Rows from block 6, named by matrix and row number. Rows with one number belong to one attention dimension. Each number is 50 + 12 x the weight over its row's rms, rounded and kept within 0 to 99. All counts start at 0. After the name is the row's rms in percent of the matrix's.
# v: attention value (model.blocks.6.attn.v.weight, 128x160), inputs 0-159
# proj: attention output (model.blocks.6.attn.proj.weight, 160x128, transposed), outputs 0-159
v.45 102:53 57 41 60 34 55 60 64 35 46 59 59 54 40 52 65 35 39 41 66 58 58 56 41 39 48 53 31 50 43 45 47 55 53 26 56 49 57 51 45 55 57 53 50 41 57 51 22 67 57 57 44 49 46 67 35 26 45 66 56 44 85 52 59 43 58 53 59 32 48 53 70 26 52 34 50 46 46 74 21 58 57 58 24 20 59 55 39 49 77 31 49 45 55 53 52 45 53 52 69 36 53 51 37 49 35 53 32 54 58 52 60 55 57 49 52 48 69 20 69 60 54 40 52 48 52 57 67 38 26 35 58 63 62 49 51 52 60 74 60 43 37 34 75 37 44 47 44 55 64 52 44 38 65 28 39 52 65 52 49
proj.45 097:47 42 33 47 66 24 36 62 41 58 42 63 47 45 59 56 58 57 70 36 48 43 28 58 58 63 53 47 58 49 49 61 43 44 46 33 58 54 43 49 58 56 64 41 50 57 43 36 62 50 47 32 66 28 50 58 47 30 44 26 57 57 56 58 42 49 57 44 58 76 65 50 45 55 24 68 56 46 53 78 25 37 70 59 48 36 46 40 59 42 71 72 43 52 55 57 45 45 42 66 43 60 31 58 55 52 53 58 49 70 36 69 38 49 46 49 42 61 47 57 45 62 22 27 40 40 44 59 66 54 48 28 75 33 50 32 33 51 69 50 48 47 33 70 68 57 34 50 54 50 54 33 61 62 50 37 41 31 51 36
v.46 098:43 45 56 54 70 58 63 42 50 56 61 54 39 43 62 39 60 63 12 48 70 62 66 57 40 42 39 36 54 53 56 68 47 29 60 44 42 46 51 46 40 52 69 26 39 52 56 63 56 56 45 36 62 53 43 39 65 58 49 52 60 47 47 49 41 78 46 24 44 61 79 44 49 48 69 60 48 32 65 42 57 57 48 44 49 40 38 54 36 28 52 66 41 37 38 63 58 47 48 45 64 62 65 60 48 43 41 51 29 52 46 43 48 38 65 46 33 38 59 51 56 42 67 62 63 48 35 56 38 63 55 08 47 54 55 47 69 22 58 43 39 48 58 82 60 46 57 56 54 82 42 58 42 42 45 49 55 52 51 58
proj.46 094:28 70 53 69 57 61 55 60 68 56 29 32 29 44 41 50 55 49 53 38 59 67 48 39 64 72 82 60 62 63 33 52 40 58 56 56 47 57 26 64 59 58 56 62 54 62 47 37 68 51 45 53 33 51 47 48 36 44 59 41 82 41 74 57 58 29 35 61 47 40 51 54 40 70 45 29 57 30 40 55 51 30 56 41 65 57 49 36 46 43 45 34 61 43 57 52 46 34 33 38 49 40 55 42 61 47 68 49 74 56 44 62 52 58 42 41 77 51 46 24 54 23 39 36 52 52 61 48 55 42 55 46 58 44 39 55 37 32 51 53 50 44 47 36 41 59 58 40 25 57 54 59 41 58 73 58 47 48 58 43
v.47 099:64 26 56 57 56 32 69 63 56 58 39 58 30 31 58 41 43 23 51 39 58 45 72 41 47 58 39 48 52 42 25 26 26 63 46 68 59 52 76 53 41 69 50 55 45 59 36 52 40 58 37 51 68 53 61 67 59 64 53 48 74 69 66 32 49 59 50 55 39 38 52 40 42 61 41 16 33 35 30 50 38 60 42 72 46 39 41 55 57 67 60 36 45 46 35 64 58 56 44 48 36 58 53 65 38 51 45 17 65 47 59 45 50 49 66 37 53 57 59 40 62 61 42 61 52 66 45 49 47 34 69 37 54 61 53 55 60 49 53 45 43 46 50 51 44 60 73 63 46 55 38 42 58 51 49 66 59 57 50 34
proj.47 094:40 44 24 37 30 67 45 74 54 36 63 47 48 53 28 51 75 58 51 62 40 45 40 48 36 42 44 41 46 68 56 37 40 49 61 60 46 43 49 41 45 59 62 45 51 49 49 58 61 60 50 49 35 79 41 73 47 38 57 73 44 63 70 48 61 45 64 72 38 54 35 63 43 60 51 54 41 55 44 50 45 67 53 40 43 44 58 67 69 36 43 76 57 46 39 64 53 44 41 55 56 28 43 39 24 52 17 46 27 62 57 53 44 50 50 43 43 47 69 43 59 32 53 29 52 44 66 51 65 38 40 68 56 33 60 46 47 73 44 55 57 60 35 50 62 33 71 54 44 52 45 45 38 58 57 42 22 57 40 42
v.48 107:48 37 50 52 61 60 50 60 51 53 53 64 66 90 40 35 46 70 52 52 47 52 49 29 38 43 55 56 57 71 52 45 54 57 32 27 47 26 45 49 47 55 37 34 38 51 47 62 48 45 51 42 34 38 55 38 53 37 42 50 33 18 52 52 58 42 35 58 71 53 50 69 58 38 56 50 83 50 28 64 49 46 57 24 39 45 49 48 61 61 56 25 55 47 55 60 44 63 69 58 34 40 52 58 64 56 35 53 65 47 47 51 62 44 60 42 39 73 55 46 34 69 53 58 44 33 38 52 64 53 33 51 48 47 45 60 53 51 70 64 61 66 28 53 53 33 45 44 51 55 61 39 56 52 55 56 71 84 30 58
proj.48 103:49 49 25 50 50 55 58 54 65 56 41 49 38 52 64 53 33 30 57 57 38 61 42 49 31 53 53 50 53 41 78 78 42 52 46 56 58 51 59 52 58 57 47 49 46 40 62 25 60 44 54 28 56 58 59 53 47 47 56 70 44 58 54 40 40 51 40 40 75 48 54 27 41 50 62 51 50 57 48 49 41 50 37 59 35 78 41 43 45 67 42 57 47 66 52 44 41 70 48 53 24 61 55 99 58 40 54 41 52 64 48 35 60 35 44 59 50 37 68 53 26 50 45 67 32 46 42 44 60 56 79 52 50 40 40 38 30 36 37 60 41 52 70 44 47 39 35 47 60 51 49 33 55 40 26 51 48 56 48 77
v.49 110:25 35 44 43 48 64 58 58 48 27 53 45 49 60 43 54 57 35 48 48 45 55 51 40 56 61 56 52 47 55 49 29 61 36 48 52 52 63 46 51 50 53 56 48 91 40 51 48 44 52 34 62 42 62 53 39 65 62 33 72 46 60 60 19 49 58 58 57 58 52 70 72 56 49 43 38 45 53 55 46 67 40 29 22 58 51 49 41 67 52 50 69 37 38 62 47 37 32 45 41 47 21 54 59 59 28 49 64 34 51 31 41 56 56 51 58 67 50 50 48 46 41 59 53 54 41 69 69 40 27 41 60 80 59 70 54 33 61 52 72 55 21 31 50 49 51 52 34 59 40 56 56 63 53 50 48 49 78 44 58
proj.49 115:59 23 37 43 47 54 48 63 49 36 40 75 51 35 41 37 49 57 48 33 55 48 66 55 57 43 60 52 44 47 50 71 63 57 48 46 63 42 37 63 47 46 80 44 48 48 23 16 59 56 46 58 70 38 53 42 46 23 56 58 63 55 44 47 27 38 52 22 59 43 49 45 48 54 44 59 58 42 49 48 42 53 66 78 47 41 56 48 25 51 53 30 46 48 58 40 66 51 64 48 54 62 63 41 38 56 46 52 64 54 41 47 61 51 77 35 25 32 56 37 58 73 40 65 45 57 51 33 46 60 44 45 60 54 43 66 51 54 73 43 65 71 51 42 49 52 46 72 66 44 45 55 49 61 52 43 75 44 35 35
v.50 118:80 49 38 27 74 39 41 36 42 36 45 56 48 68 50 49 46 71 47 49 66 42 63 34 37 49 35 54 73 34 34 33 40 55 71 59 43 73 46 38 54 31 52 41 49 42 41 69 42 49 53 49 50 53 87 64 42 41 49 47 71 43 61 24 42 41 54 33 68 54 54 44 62 45 38 51 43 51 39 54 43 62 40 84 45 61 35 52 55 43 50 54 56 63 51 59 33 64 48 34 55 43 46 46 35 72 62 53 31 44 49 39 58 82 51 38 68 36 58 50 43 49 51 66 77 50 55 46 49 51 57 46 61 45 46 50 56 30 39 44 46 44 59 42 40 60 61 44 28 42 69 43 61 44 52 37 51 56 53 43
proj.50 125:64 54 62 63 28 61 73 38 49 25 51 41 37 39 43 33 68 47 52 67 73 63 30 75 51 42 53 39 38 72 63 11 63 56 44 69 72 37 54 48 57 50 60 34 69 39 46 51 50 53 39 53 54 49 51 58 52 51 47 46 25 44 52 56 64 27 60 69 46 45 44 51 53 88 77 37 49 23 51 64 54 44 63 42 51 35 45 55 38 44 66 59 48 23 69 51 53 46 67 46 52 34 47 45 42 64 15 46 45 49 54 52 48 60 50 56 48 50 66 38 50 41 58 50 50 49 62 45 49 43 44 49 28 64 48 33 50 54 43 54 38 38 56 46 52 48 55 46 57 39 59 52 44 30 59 50 49 48 48 51
v.51 120:47 42 53 36 67 51 27 47 35 42 53 37 34 71 52 26 59 53 22 69 74 68 27 48 31 73 27 47 52 45 51 37 47 45 40 80 61 54 55 40 42 39 42 56 45 63 36 64 45 60 52 42 43 47 46 58 56 52 49 34 43 31 69 52 51 65 42 38 55 56 40 44 52 44 54 50 55 26 35 45 41 41 49 43 36 59 49 60 31 70 36 36 70 57 40 51 49 48 51 30 55 59 42 33 40 34 61 60 23 50 44 63 70 46 80 44 53 61 62 46 44 57 33 69 49 46 69 60 62 63 66 46 57 53 49 58 67 52 22 53 52 55 49 55 65 61 59 64 40 44 46 47 65 53 40 40 45 51 59 60
proj.51 122:47 60 49 61 44 54 27 32 45 54 45 42 41 37 63 53 40 53 39 75 56 67 58 43 22 49 79 58 72 49 39 30 67 42 31 40 48 59 49 52 47 44 55 47 29 35 44 37 67 37 36 60 44 65 48 61 54 57 64 51 65 49 73 64 58 22 46 55 52 36 65 56 55 54 63 24 39 38 54 45 64 57 63 48 49 43 74 50 38 47 50 60 46 44 67 62 44 24 60 62 46 35 27 42 36 62 49 26 59 52 59 38 60 45 47 41 66 61 66 53 75 47 31 27 59 38 39 47 54 62 46 62 56 51 34 45 35 60 40 54 44 42 52 46 36 49 65 51 58 68 44 38 67 40 46 52 64 55 65 57
v.52 100:56 54 64 81 53 30 51 55 70 48 39 45 35 63 37 37 60 54 38 48 55 28 42 61 69 51 53 36 37 58 44 58 42 49 45 49 40 43 70 29 41 49 66 69 44 49 38 27 45 53 66 34 38 36 53 49 52 61 25 33 57 49 59 49 36 57 45 66 28 40 39 49 46 38 61 62 34 40 48 48 62 43 39 74 51 74 51 63 59 46 48 38 53 27 45 58 57 43 58 52 51 40 54 18 45 32 44 22 42 60 42 57 53 23 61 51 61 77 31 67 52 65 48 61 30 66 50 52 60 43 59 48 50 69 60 55 52 48 44 46 39 74 63 54 61 50 57 59 40 54 43 54 47 41 50 33 72 53 57 49
proj.52 112:38 35 57 46 68 31 40 66 65 34 34 52 35 62 26 63 54 36 48 78 45 68 48 55 42 40 49 46 68 57 33 48 49 35 54 49 33 65 62 67 55 52 51 50 37 52 62 63 30 38 46 46 32 46 42 72 58 40 53 54 32 58 46 56 49 61 30 63 55 53 48 31 29 51 54 49 38 33 54 63 65 38 37 67 38 51 57 56 61 37 45 48 42 64 53 73 37 37 57 48 41 60 37 53 43 53 62 36 31 56 65 41 56 63 51 40 74 60 43 45 75 44 45 18 55 59 41 57 66 60 55 59 61 40 49 40 53 55 55 51 40 62 33 55 49 52 57 60 56 64 36 35 61 35 56 85 49 55 22 48
v.53 091:55 39 53 45 34 48 53 31 42 35 56 73 70 37 54 50 46 50 65 57 47 64 60 24 48 60 57 33 45 61 42 65 44 48 43 69 45 44 58 47 35 44 65 55 47 61 37 36 58 54 83 56 56 21 71 50 63 49 60 59 63 58 25 54 50 46 40 56 55 62 39 51 21 38 38 47 31 34 81 51 48 72 44 51 63 55 58 58 49 58 30 43 50 49 17 60 56 44 50 54 38 37 55 38 63 59 57 45 51 48 53 62 62 44 58 49 42 59 44 41 36 44 33 73 51 60 52 52 46 24 72 44 43 47 46 44 32 57 75 67 28 41 42 61 36 35 54 63 37 51 53 65 53 62 47 45 30 53 54 47
proj.53 092:53 34 40 57 56 63 48 55 49 53 62 72 39 59 48 55 59 48 38 44 53 47 26 64 75 68 59 66 55 44 48 41 67 56 54 46 53 28 48 52 54 39 52 40 47 63 49 34 53 63 57 24 52 59 45 69 58 34 38 44 52 40 74 45 50 87 31 45 41 58 44 52 38 45 49 52 55 61 53 67 41 44 41 36 50 32 67 52 64 46 63 66 68 45 56 58 58 35 50 72 69 49 28 46 23 51 61 63 40 36 44 55 35 47 50 53 55 37 69 78 63 28 52 45 48 34 58 59 63 50 44 63 51 39 61 30 48 50 62 25 30 49 42 61 73 60 22 57 56 53 46 43 70 55 48 49 62 48 47 43
v.54 100:63 56 44 38 48 38 70 51 54 66 59 38 71 44 32 54 55 49 49 49 43 67 35 39 39 35 48 47 45 23 43 43 57 42 36 37 46 42 37 56 45 67 64 20 53 60 62 72 45 60 52 53 49 61 70 63 41 50 55 46 68 60 66 35 30 80 53 46 68 31 49 57 48 56 57 42 55 57 39 44 34 53 62 38 47 42 48 33 45 70 72 51 43 69 42 66 32 57 33 49 33 56 65 44 36 45 51 57 35 37 41 56 59 62 65 45 55 56 47 45 65 56 46 66 74 35 63 59 51 41 52 45 71 48 51 51 60 23 55 58 43 54 24 64 36 66 35 53 48 38 33 51 35 69 49 40 66 32 55 37
proj.54 096:52 59 51 49 30 58 45 37 38 23 55 71 43 53 46 38 54 55 43 51 67 36 25 35 40 51 23 39 39 48 48 45 54 76 38 75 71 55 45 62 58 31 43 61 54 59 33 24 41 54 58 46 68 56 46 58 45 44 69 59 63 55 55 62 63 38 38 61 48 62 43 72 65 74 51 34 45 36 27 42 48 57 53 61 81 60 57 61 41 60 61 68 53 52 40 69 47 54 65 40 35 41 68 61 49 60 40 62 43 60 57 52 42 53 38 37 36 72 58 45 50 48 60 58 51 49 61 34 37 48 37 54 34 37 48 56 31 49 45 50 54 43 43 25 49 44 72 25 58 39 64 60 48 63 58 41 45 39 47 38
v.55 103:49 38 42 65 61 55 48 37 40 59 48 45 64 57 51 44 43 57 46 52 51 45 62 36 36 39 27 35 41 58 46 27 54 43 54 76 21 45 62 52 55 38 48 58 40 31 48 59 39 45 45 36 49 77 45 58 44 32 50 57 39 48 33 36 33 47 33 36 61 49 50 17 68 58 61 58 54 62 58 51 68 67 33 64 68 38 50 45 31 36 58 43 67 72 54 70 62 55 52 56 59 65 52 56 63 40 52 44 37 46 65 63 56 61 32 55 75 51 43 62 49 47 43 49 72 63 48 50 53 50 67 57 25 25 46 52 57 48 38 68 71 75 51 53 49 73 53 56 31 52 43 38 44 40 60 55 52 58 29 44
proj.55 108:52 74 41 40 58 91 43 48 45 32 30 49 61 23 53 45 57 70 41 49 53 60 42 49 54 63 54 51 58 58 51 46 63 56 51 20 58 43 43 60 52 63 46 43 65 53 40 60 49 53 65 29 59 54 51 57 60 53 38 49 63 48 36 70 58 42 39 64 47 49 37 45 61 32 61 61 46 53 46 56 53 57 71 27 40 52 46 51 52 65 58 72 40 35 68 38 39 34 46 22 51 38 55 45 83 51 35 51 49 53 40 31 50 53 55 73 47 41 40 43 57 26 57 25 67 68 44 44 28 45 55 55 52 67 28 41 54 56 42 34 49 36 49 56 49 36 55 58 65 52 58 55 51 23 37 54 44 57 48 65
v.56 114:58 57 52 55 48 19 55 51 60 36 67 41 56 63 37 58 56 40 49 57 42 69 25 41 68 39 65 64 43 66 57 38 55 33 42 66 60 39 32 69 60 52 50 31 77 58 30 34 43 36 39 80 73 61 59 59 60 49 23 46 46 60 64 54 41 40 46 66 49 31 38 51 70 56 36 47 39 53 38 57 57 39 50 41 50 59 53 32 68 40 63 69 55 53 60 50 61 47 41 40 38 35 33 43 56 62 72 58 62 30 65 48 61 39 24 42 43 63 72 33 50 58 47 33 43 49 68 32 47 44 45 40 68 35 63 40 53 55 43 48 53 50 30 52 54 38 54 51 52 54 52 53 69 51 52 47 55 50 45 52
proj.56 112:77 50 61 33 37 63 49 38 37 32 47 46 39 63 70 58 51 60 50 37 29 29 63 26 32 40 40 57 74 37 56 54 61 47 52 69 40 49 74 49 59 50 57 45 43 34 35 52 35 49 65 52 62 44 40 69 65 64 44 58 29 36 47 39 58 69 53 52 54 56 53 53 50 58 49 64 48 44 33 45 31 46 30 53 49 37 59 61 55 63 53 43 40 54 47 45 57 41 53 35 31 56 51 37 24 40 47 38 49 56 68 57 60 66 60 46 38 42 51 47 50 65 38 68 42 79 60 30 45 61 33 37 38 47 74 49 54 41 57 65 64 43 53 35 23 69 49 65 71 50 56 40 48 68 54 50 40 68 44 42
v.57 105:65 48 37 49 55 64 42 54 53 33 61 52 48 38 37 58 56 43 58 33 50 42 36 57 73 37 66 63 46 57 51 69 44 59 48 63 60 27 60 39 50 52 73 62 28 54 64 49 49 44 53 58 30 46 51 63 31 64 39 52 60 68 44 33 42 46 52 28 50 57 45 43 49 42 70 66 55 63 88 59 34 48 30 35 66 65 27 78 43 66 33 54 48 54 24 33 45 62 37 58 56 35 62 39 41 57 48 62 47 43 45 31 40 50 44 62 42 30 51 45 68 33 58 57 40 64 40 46 48 60 68 59 49 47 34 54 38 67 33 58 45 58 49 56 44 44 35 55 52 43 46 47 61 45 80 52 42 38 58 34
proj.57 100:54 35 67 47 43 23 49 52 49 60 72 64 57 58 31 39 42 54 31 30 71 59 44 46 67 50 55 56 38 36 31 47 55 60 51 63 54 54 49 47 39 53 42 43 69 72 68 52 45 38 32 47 67 53 50 50 48 47 52 55 64 45 65 43 43 50 18 77 55 55 48 44 36 65 52 43 25 46 73 39 52 39 40 57 39 58 64 62 58 40 47 44 48 53 58 56 44 61 56 38 57 50 33 56 47 72 50 52 47 33 34 42 77 51 35 53 60 39 50 67 44 34 47 48 23 58 67 38 49 29 29 53 65 69 47 56 48 56 46 38 29 39 58 46 70 65 61 61 46 65 61 51 32 54 40 78 53 52 33 58
v.58 100:59 59 37 50 54 37 67 57 46 46 53 26 44 37 59 55 41 49 53 45 55 46 70 48 55 54 52 63 55 56 50 54 51 53 57 73 55 59 45 47 72 23 41 46 60 42 39 53 62 38 40 63 55 60 36 49 35 52 52 45 52 49 42 37 65 48 55 61 29 31 40 42 61 43 42 34 57 58 30 63 74 40 39 54 41 67 54 73 48 29 61 52 66 65 53 53 63 49 61 77 46 55 49 44 69 38 75 27 49 50 44 38 41 55 43 65 44 49 47 42 46 50 58 63 57 73 31 46 73 30 47 43 32 54 44 29 43 77 55 51 51 53 78 33 47 52 44 46 32 29 73 49 21 42 45 57 58 47 25 62
proj.58 105:71 45 53 23 59 31 72 70 42 44 25 49 46 33 39 51 62 48 55 54 35 60 53 58 52 66 32 36 51 69 64 36 55 48 51 42 20 69 50 21 60 66 39 42 61 60 47 55 30 62 40 52 51 34 27 52 76 36 38 56 50 38 54 51 45 44 41 39 45 54 56 41 72 44 60 66 42 56 61 50 54 76 44 50 43 43 50 46 58 48 58 62 27 38 46 55 35 70 50 42 68 40 45 46 52 47 29 57 51 57 62 52 37 60 59 78 35 34 67 56 56 56 66 36 72 53 56 56 50 34 52 72 47 56 49 55 64 46 61 51 49 46 56 33 29 45 27 52 61 44 56 63 50 40 48 56 45 62 45 46
v.59 106:61 38 61 31 28 48 40 71 49 62 59 38 37 60 67 63 58 34 48 35 62 46 47 59 58 55 36 63 61 55 73 55 63 57 47 55 34 53 76 56 62 30 34 37 55 54 41 63 57 42 51 29 40 61 38 37 61 65 20 58 48 50 41 60 40 40 43 59 33 32 59 49 57 49 44 47 40 72 28 70 68 70 66 63 36 47 58 52 62 53 29 60 56 35 46 44 46 48 59 54 69 42 56 53 55 63 57 41 61 67 37 44 52 45 27 64 56 46 46 66 52 42 40 40 26 52 49 42 39 44 78 57 38 44 58 52 50 36 39 44 47 28 49 56 50 69 29 52 54 52 56 53 38 63 31 35 54 46 39 74
proj.59 111:63 78 40 42 39 52 74 41 37 54 21 44 39 38 57 51 57 44 78 50 38 63 49 62 29 34 57 46 50 66 41 39 50 39 62 62 59 37 47 54 34 77 75 54 59 51 63 58 43 73 55 41 53 25 45 28 34 47 45 33 49 52 50 40 45 52 52 42 29 51 42 51 46 32 41 64 56 52 32 54 55 48 48 67 56 41 48 45 28 37 54 46 29 52 39 51 38 39 49 45 49 49 54 46 61 35 81 53 45 55 54 64 61 39 76 70 41 72 47 53 56 52 38 48 60 42 49 45 49 29 55 76 53 56 59 51 46 45 65 57 70 46 34 53 44 36 56 78 30 59 27 59 58 45 55 50 49 59 47 38
v.60 101:50 48 68 61 43 38 52 56 71 53 63 42 33 56 58 49 72 44 41 52 57 54 38 55 48 54 47 52 48 41 53 48 48 41 53 68 65 49 46 38 63 43 43 66 43 36 47 54 31 48 38 85 58 37 55 53 37 67 43 39 42 56 56 52 33 67 56 61 48 68 73 46 39 48 35 57 50 39 56 56 41 50 66 39 50 78 47 36 35 40 47 68 55 30 34 35 54 56 29 63 35 23 33 36 51 42 41 45 63 50 55 37 43 60 73 48 60 35 99 64 44 44 56 61 50 52 51 52 57 48 56 77 42 47 42 45 30 53 51 41 56 52 46 63 47 48 39 71 24 75 65 53 52 46 51 61 45 37 55 44
proj.60 099:52 42 49 31 29 67 36 50 49 37 64 57 59 67 37 58 34 34 20 47 66 59 77 57 39 33 57 51 59 28 32 62 45 62 59 49 31 65 38 44 47 69 80 48 48 52 40 48 46 39 48 71 57 47 42 55 36 64 41 45 48 49 67 46 48 46 54 56 42 68 39 67 63 50 54 49 25 50 46 52 62 41 43 63 42 38 66 50 69 64 38 43 68 32 60 50 51 35 41 50 45 54 52 57 33 38 54 60 40 52 44 79 48 55 38 51 42 47 33 62 64 59 48 51 48 39 54 44 59 28 15 36 69 59 61 59 50 53 61 78 53 49 53 47 57 49 34 50 60 47 47 59 59 28 46 46 38 47 63 28
v.61 095:67 50 34 47 52 56 39 59 45 48 60 55 60 48 71 40 48 63 29 61 35 61 42 33 29 46 40 47 35 54 40 59 58 77 46 63 39 62 43 64 42 65 53 36 52 33 66 46 55 46 44 44 43 51 47 62 67 45 57 38 47 50 48 57 64 43 65 53 64 46 40 33 52 34 63 40 65 42 36 45 55 57 33 54 43 35 55 40 57 51 91 28 47 68 54 39 44 47 72 54 57 52 45 49 22 68 46 64 42 37 58 54 70 40 43 40 63 54 35 30 49 49 65 59 59 49 58 50 50 49 34 25 46 49 53 48 53 58 75 52 75 67 38 58 35 45 52 34 53 42 59 41 32 67 34 44 76 43 26 41
proj.61 094:47 60 77 41 47 51 74 50 41 45 37 48 60 33 47 54 30 46 51 65 49 18 44 72 40 61 61 39 60 68 77 49 52 53 43 41 57 31 69 49 61 27 53 39 65 66 40 52 57 58 49 38 35 57 33 58 39 58 50 44 51 55 54 61 54 56 52 35 45 33 55 49 62 79 59 60 42 62 38 41 49 75 38 50 54 78 43 41 43 51 41 63 52 30 41 52 42 64 55 57 33 55 51 61 71 32 36 72 52 37 49 43 43 44 54 52 49 48 49 37 50 45 55 71 40 40 50 57 55 69 51 69 53 40 56 36 46 37 40 51 38 48 32 52 26 52 63 37 77 41 55 36 54 43 50 80 43 34 62 51
v.62 083:37 55 60 51 40 40 39 52 31 59 53 39 34 54 74 61 35 53 42 58 33 61 24 75 51 51 38 65 57 48 45 59 60 53 50 30 43 80 32 34 45 58 55 53 42 51 49 49 61 55 51 56 42 46 52 46 41 49 49 32 57 59 49 59 49 50 66 47 46 42 49 72 52 70 41 54 69 66 28 46 63 77 44 52 57 52 49 43 51 47 62 44 40 48 43 57 47 60 40 61 42 58 75 59 51 46 54 47 73 44 21 52 47 32 53 35 64 42 36 33 74 31 58 52 57 30 50 51 53 59 16 58 66 53 39 46 56 48 77 58 44 77 67 57 34 44 44 36 50 46 63 42 42 54 22 64 51 33 46 59
proj.62 090:57 62 37 55 35 34 69 45 61 45 54 55 74 45 43 60 32 23 59 41 62 47 59 50 56 48 48 30 59 55 38 32 55 55 44 63 48 54 72 42 60 48 57 49 55 54 75 49 23 63 38 51 25 46 22 55 43 70 55 32 46 54 31 62 58 34 43 43 42 39 51 57 68 53 63 60 63 58 39 54 52 51 27 57 63 42 54 43 57 39 40 45 62 27 33 51 53 54 62 53 44 54 50 64 51 45 70 52 59 69 57 42 24 42 44 48 41 66 46 31 33 62 63 58 47 61 57 60 47 63 34 42 38 40 32 43 58 53 53 57 59 28 32 56 28 43 58 50 62 49 51 63 53 78 55 51 32 27 69 51
v.63 104:46 74 46 39 47 38 55 44 60 54 44 46 25 35 25 57 39 55 51 39 60 49 47 47 65 49 46 62 43 46 65 35 57 58 44 70 54 43 62 47 19 71 37 61 38 52 57 62 42 37 44 52 54 71 23 29 56 62 43 62 65 64 60 31 63 33 44 49 40 65 53 54 51 58 52 40 34 55 58 77 62 40 44 81 39 72 34 52 46 56 31 57 52 54 39 64 55 51 49 59 43 49 58 47 58 54 34 46 58 62 45 41 60 53 43 62 53 37 50 60 62 43 57 30 33 42 36 51 72 47 80 47 59 40 34 35 67 61 42 64 29 35 33 49 41 31 40 35 59 49 45 52 54 30 62 51 40 47 65 56
proj.63 098:45 49 43 49 39 36 63 36 35 52 63 32 56 54 38 50 65 35 67 44 50 56 51 38 66 75 51 53 51 40 26 48 41 38 30 52 43 36 47 43 49 60 56 57 70 66 44 71 57 43 44 48 77 34 35 65 64 47 35 69 61 59 63 52 36 39 46 53 65 43 60 40 32 46 39 37 61 55 51 45 58 56 64 76 53 51 67 44 57 23 46 53 66 59 66 39 59 47 47 36 53 63 45 43 45 66 77 38 39 53 46 52 68 28 35 41 38 45 43 49 44 47 70 48 50 53 53 54 57 33 30 38 59 35 60 70 31 46 70 55 65 28 56 46 64 51 72 63 47 60 57 41 37 27 49 41 38 73 42 49
v.64 096:79 61 32 30 51 68 65 29 44 48 42 37 36 64 70 34 53 60 43 50 40 55 35 58 62 48 34 47 34 47 47 41 32 41 68 45 49 58 40 50 48 56 25 54 71 47 33 59 73 35 42 43 31 63 62 67 41 24 41 62 48 66 40 64 60 39 46 43 46 50 44 45 58 44 38 58 54 53 39 47 56 43 55 53 40 47 79 58 50 42 65 33 47 52 39 41 30 53 50 56 49 58 52 29 63 46 73 52 63 70 35 42 49 56 53 29 62 63 35 74 39 65 55 49 48 58 48 54 52 40 46 46 39 31 60 33 66 39 76 57 32 68 65 48 59 53 46 64 48 67 41 45 72 47 50 51 65 51 51 65
proj.64 094:51 42 60 65 49 33 55 39 57 55 57 53 71 51 50 39 53 29 66 56 47 28 52 66 46 42 50 24 31 54 49 62 70 77 58 66 36 60 56 62 47 23 57 51 40 61 67 34 38 53 54 51 59 47 31 29 47 58 39 66 47 62 64 45 55 53 41 39 59 52 54 60 53 57 54 69 58 52 64 59 29 72 68 51 46 52 49 54 57 73 53 46 51 65 74 47 89 57 45 57 50 30 43 60 42 53 46 47 60 44 76 54 40 54 43 35 56 37 37 34 32 29 50 43 56 40 37 48 40 63 32 49 56 47 40 44 37 65 52 53 44 38 34 58 39 36 44 34 42 60 55 54 61 32 63 51 56 36 52 20
v.65 095:44 49 42 55 51 50 51 54 31 55 73 60 51 40 68 47 45 51 45 32 50 59 49 65 35 39 37 68 68 31 52 43 39 65 44 58 45 50 35 41 56 34 41 54 53 47 57 57 78 42 47 30 53 33 41 47 61 60 47 47 47 56 33 59 59 64 37 42 83 57 34 59 44 50 30 52 46 44 45 79 32 57 40 47 32 58 49 50 49 50 49 45 71 28 58 29 52 75 36 62 63 47 80 72 51 44 46 57 41 58 42 62 54 52 38 19 59 54 55 42 47 63 52 66 55 48 51 65 54 42 51 46 29 30 43 47 66 50 33 30 38 68 46 42 47 67 50 47 37 56 38 46 59 78 67 68 53 48 65 45
proj.65 102:44 44 53 59 42 59 41 48 55 25 38 44 52 53 40 47 34 67 42 36 49 37 48 37 60 48 37 57 33 65 30 22 46 46 64 45 61 58 34 43 55 48 60 34 51 66 54 44 49 83 61 68 64 48 49 55 54 51 52 79 56 51 50 59 53 52 46 49 57 57 53 58 42 43 42 26 65 63 48 47 60 51 58 35 82 42 36 52 45 48 67 60 45 72 38 53 70 26 37 59 42 38 37 45 69 56 69 53 68 59 46 39 59 52 37 65 53 74 52 53 35 37 42 64 47 50 69 31 45 33 74 70 56 46 42 60 36 48 50 66 48 48 47 54 39 63 38 38 59 33 31 43 41 49 41 66 48 39 24 65
v.66 100:36 39 41 57 42 40 60 66 77 51 60 49 55 58 29 71 44 32 63 45 45 44 54 40 43 43 23 44 63 40 49 49 68 31 36 40 54 67 66 54 56 43 45 31 56 56 68 44 30 48 53 49 53 36 45 19 41 65 52 65 41 41 58 39 38 52 28 60 38 33 45 70 38 74 65 41 43 67 67 64 50 50 49 61 58 58 57 36 51 24 31 48 60 66 68 67 50 39 41 64 49 36 70 55 58 50 55 42 55 47 68 43 50 53 64 62 58 56 28 55 54 59 37 45 43 48 36 42 29 43 42 50 51 28 43 59 57 41 44 52 73 54 41 43 44 29 45 59 55 48 78 48 57 53 55 56 37 70 44 66
proj.66 093:80 66 46 32 44 49 48 54 39 39 38 57 56 36 53 43 35 53 61 69 41 58 54 58 46 36 75 58 42 43 69 47 41 38 67 69 38 36 57 59 59 74 37 71 41 52 34 75 64 39 48 43 55 59 59 76 78 44 56 47 48 52 42 47 49 38 50 52 47 66 68 38 57 32 37 50 40 31 33 31 61 40 54 49 70 44 56 57 51 57 63 30 54 26 51 48 46 42 38 38 48 67 62 47 41 51 43 42 39 42 45 42 23 32 31 53 49 79 54 58 38 39 59 56 39 38 58 46 57 40 53 38 35 51 54 45 61 54 45 75 55 32 55 53 52 25 55 32 57 43 56 47 53 75 45 52 61 56 46 41